Weights of a small image denoising autoencoder.
Training: muon at rate 0.0093, 8000 steps, batches of 384.
Rows from block 8 of the encoder, named by matrix and row number. Rows with one number belong to one neuron. Each number is 200 + 40 x the weight over the matrix's rms, rounded and kept within 0 to 999. All counts start at 0.
# fc1: MLP up (encoder.blocks.8.mlp.fc1.weight, 1920x320), inputs 107-213
# fc2: MLP down (encoder.blocks.8.mlp.fc2.weight, 320x1920, transposed), outputs 107-213
fc1.475,283,220,207,267,226,207,158,225,178,151,156,202,228,197,172,164,227,358,156,115,192,168,234,204,136,147,216,177,124,208,197,143,165,225,188,189,175,190,158,146,268,162,218,206,195,231,193,213,262,258,115,188,161,161,190,209,214,272,240,210,195,220,180,179,270,215,245,208,172,265,201,175,91,203,231,183,233,229,225,245,75,153,166,140,183,232,130,237,271,195,124,206,189,169,223,302,112,153,185,80,228,210,224,256,226,236,272
fc1.477,260,189,222,159,232,263,190,152,248,270,215,251,172,200,218,143,174,176,202,231,218,167,275,206,128,197,190,210,171,241,174,244,233,217,217,203,218,166,213,207,208,219,175,201,201,212,191,146,230,172,228,289,124,198,177,189,202,212,160,212,209,229,195,224,223,222,169,208,227,230,221,121,210,244,211,192,212,222,170,197,194,187,239,208,169,118,242,206,215,224,232,189,260,202,159,166,139,119,232,195,165,183,205,141,227,180,287
fc1.478,185,155,128,136,237,193,179,257,284,158,192,185,260,157,213,265,252,180,254,180,192,189,206,213,265,189,213,189,144,51,146,197,173,202,200,227,172,211,163,178,219,222,259,183,237,273,136,159,244,197,198,198,201,239,299,79,258,248,116,207,280,238,234,153,152,200,146,135,247,171,193,246,164,199,192,222,148,200,341,158,298,179,160,219,169,258,157,253,202,173,217,189,219,271,296,203,169,206,283,156,309,130,142,279,237,199,188
fc1.479,138,337,185,165,262,184,161,145,281,231,197,209,292,160,152,192,139,199,209,189,118,231,197,216,214,201,158,255,195,216,166,164,214,146,227,144,171,224,92,218,259,163,260,126,177,182,146,210,208,271,135,227,205,201,131,178,150,242,183,158,261,197,177,197,159,209,206,159,262,195,163,165,283,319,221,180,199,224,194,193,205,219,174,215,176,224,218,254,292,194,260,232,191,122,177,205,243,175,256,191,229,197,153,202,224,237,258
fc1.480,154,204,205,272,193,158,195,147,175,205,300,129,197,268,236,308,215,219,240,243,161,252,166,225,208,198,251,238,149,227,207,150,220,161,262,255,180,196,252,183,252,216,135,171,223,229,176,162,186,119,248,206,222,204,296,150,289,138,243,288,165,293,187,115,275,171,216,147,220,179,164,261,183,152,183,251,215,220,200,187,146,188,262,237,79,224,288,197,198,163,283,195,264,195,227,213,276,151,214,215,319,155,98,193,197,189,171
fc1.481,163,258,160,244,217,158,259,161,151,154,156,122,181,258,215,237,152,188,210,188,236,123,184,141,198,106,201,291,168,192,183,237,227,223,183,248,175,170,229,134,190,162,203,181,184,174,195,236,187,175,199,230,194,225,177,150,225,268,182,217,250,197,124,156,233,182,173,233,156,156,258,205,158,221,122,204,194,274,238,234,177,149,197,166,211,193,176,154,169,181,283,178,225,241,184,209,208,241,158,177,131,196,273,203,203,147,270
fc1.482,173,252,255,164,195,202,216,223,175,159,208,211,167,231,335,175,202,183,236,232,135,235,174,223,205,233,177,174,273,227,175,185,106,236,252,136,170,130,246,281,175,177,202,223,141,171,240,194,183,190,205,190,205,198,298,227,239,283,205,192,207,210,207,236,216,207,220,264,182,152,238,211,165,221,201,221,224,158,207,252,175,152,221,214,147,186,213,175,228,210,153,269,217,217,169,255,268,193,232,260,205,215,248,160,246,199,178
fc2.475,194,219,28,166,179,167,157,186,223,279,194,159,240,259,136,245,202,217,188,184,161,161,204,244,212,247,192,87,224,197,229,170,220,190,143,179,139,181,207,200,135,271,191,189,177,274,186,199,195,192,124,257,151,204,166,209,206,217,229,220,233,159,217,285,189,117,183,255,171,189,223,280,136,130,239,299,224,133,209,202,114,227,178,231,179,184,236,243,184,163,169,165,208,230,151,235,294,199,244,237,212,216,298,169,254,204,232
fc2.477,159,157,268,184,154,147,200,154,286,231,254,234,194,163,216,89,271,66,189,236,239,331,201,219,230,247,148,226,213,178,228,149,258,122,136,256,239,147,193,101,181,264,114,147,229,195,120,219,149,223,258,118,276,214,192,204,222,186,216,184,175,235,229,209,233,196,116,237,135,205,221,161,205,196,249,125,187,231,176,193,236,190,225,154,225,230,107,231,145,198,209,178,148,194,236,262,222,246,281,285,172,179,239,180,184,168,222
fc2.478,242,278,97,159,266,243,222,231,79,236,194,231,127,179,213,295,206,204,112,243,183,172,210,269,231,171,269,319,165,271,165,205,320,254,211,208,147,254,182,62,251,211,231,123,146,99,84,244,77,175,298,105,175,210,84,163,210,203,264,150,215,158,184,172,168,283,78,132,206,229,236,159,240,274,240,167,181,198,296,209,179,248,159,195,294,153,183,198,223,218,273,249,177,188,259,227,215,141,296,158,156,183,160,266,271,254,118
fc2.479,226,179,75,155,241,295,190,228,216,292,175,214,365,227,256,240,230,219,219,280,247,264,160,210,299,207,250,190,165,229,222,145,334,218,209,246,165,225,186,266,224,208,180,99,109,203,184,179,156,251,90,218,128,173,253,186,87,273,201,159,165,251,184,141,275,201,61,230,154,268,215,233,197,170,161,191,181,234,183,206,169,180,207,240,154,234,318,205,205,268,230,219,218,252,213,179,201,280,147,162,193,172,180,193,238,189,174
fc2.480,216,181,0,227,221,205,173,219,197,249,238,156,183,174,154,260,161,249,198,194,152,176,151,160,163,192,169,197,209,181,191,207,122,195,236,278,197,181,181,217,243,242,261,247,287,189,278,182,148,203,199,232,157,198,16,182,236,116,229,179,211,157,232,201,197,154,225,187,297,217,117,319,219,148,182,220,212,214,185,203,293,183,153,187,190,153,175,194,226,281,233,155,224,131,185,150,136,256,186,128,185,208,229,241,235,260,286
fc2.481,289,191,184,288,228,254,238,193,193,201,95,179,225,197,133,254,185,174,145,89,157,180,244,214,190,222,223,51,114,216,213,180,14,194,166,111,136,186,207,497,173,214,236,217,212,241,167,193,50,211,248,224,213,203,246,127,220,191,145,179,182,187,197,221,79,280,195,104,210,142,189,285,118,132,261,195,166,249,257,215,237,255,202,178,177,274,225,316,241,117,225,284,248,242,192,206,178,229,189,187,280,213,136,172,233,180,127
fc2.482,261,81,58,198,166,201,208,212,224,276,202,214,129,175,204,185,183,268,264,180,207,168,202,179,196,172,201,246,211,183,173,237,242,255,87,173,196,194,272,264,254,231,209,143,194,147,200,176,315,191,212,157,154,217,56,208,231,140,226,239,135,230,242,151,228,161,150,250,248,164,111,143,217,151,145,157,239,138,180,237,235,187,252,200,192,74,144,219,255,308,243,135,155,189,190,194,193,234,167,160,183,183,305,238,160,305,297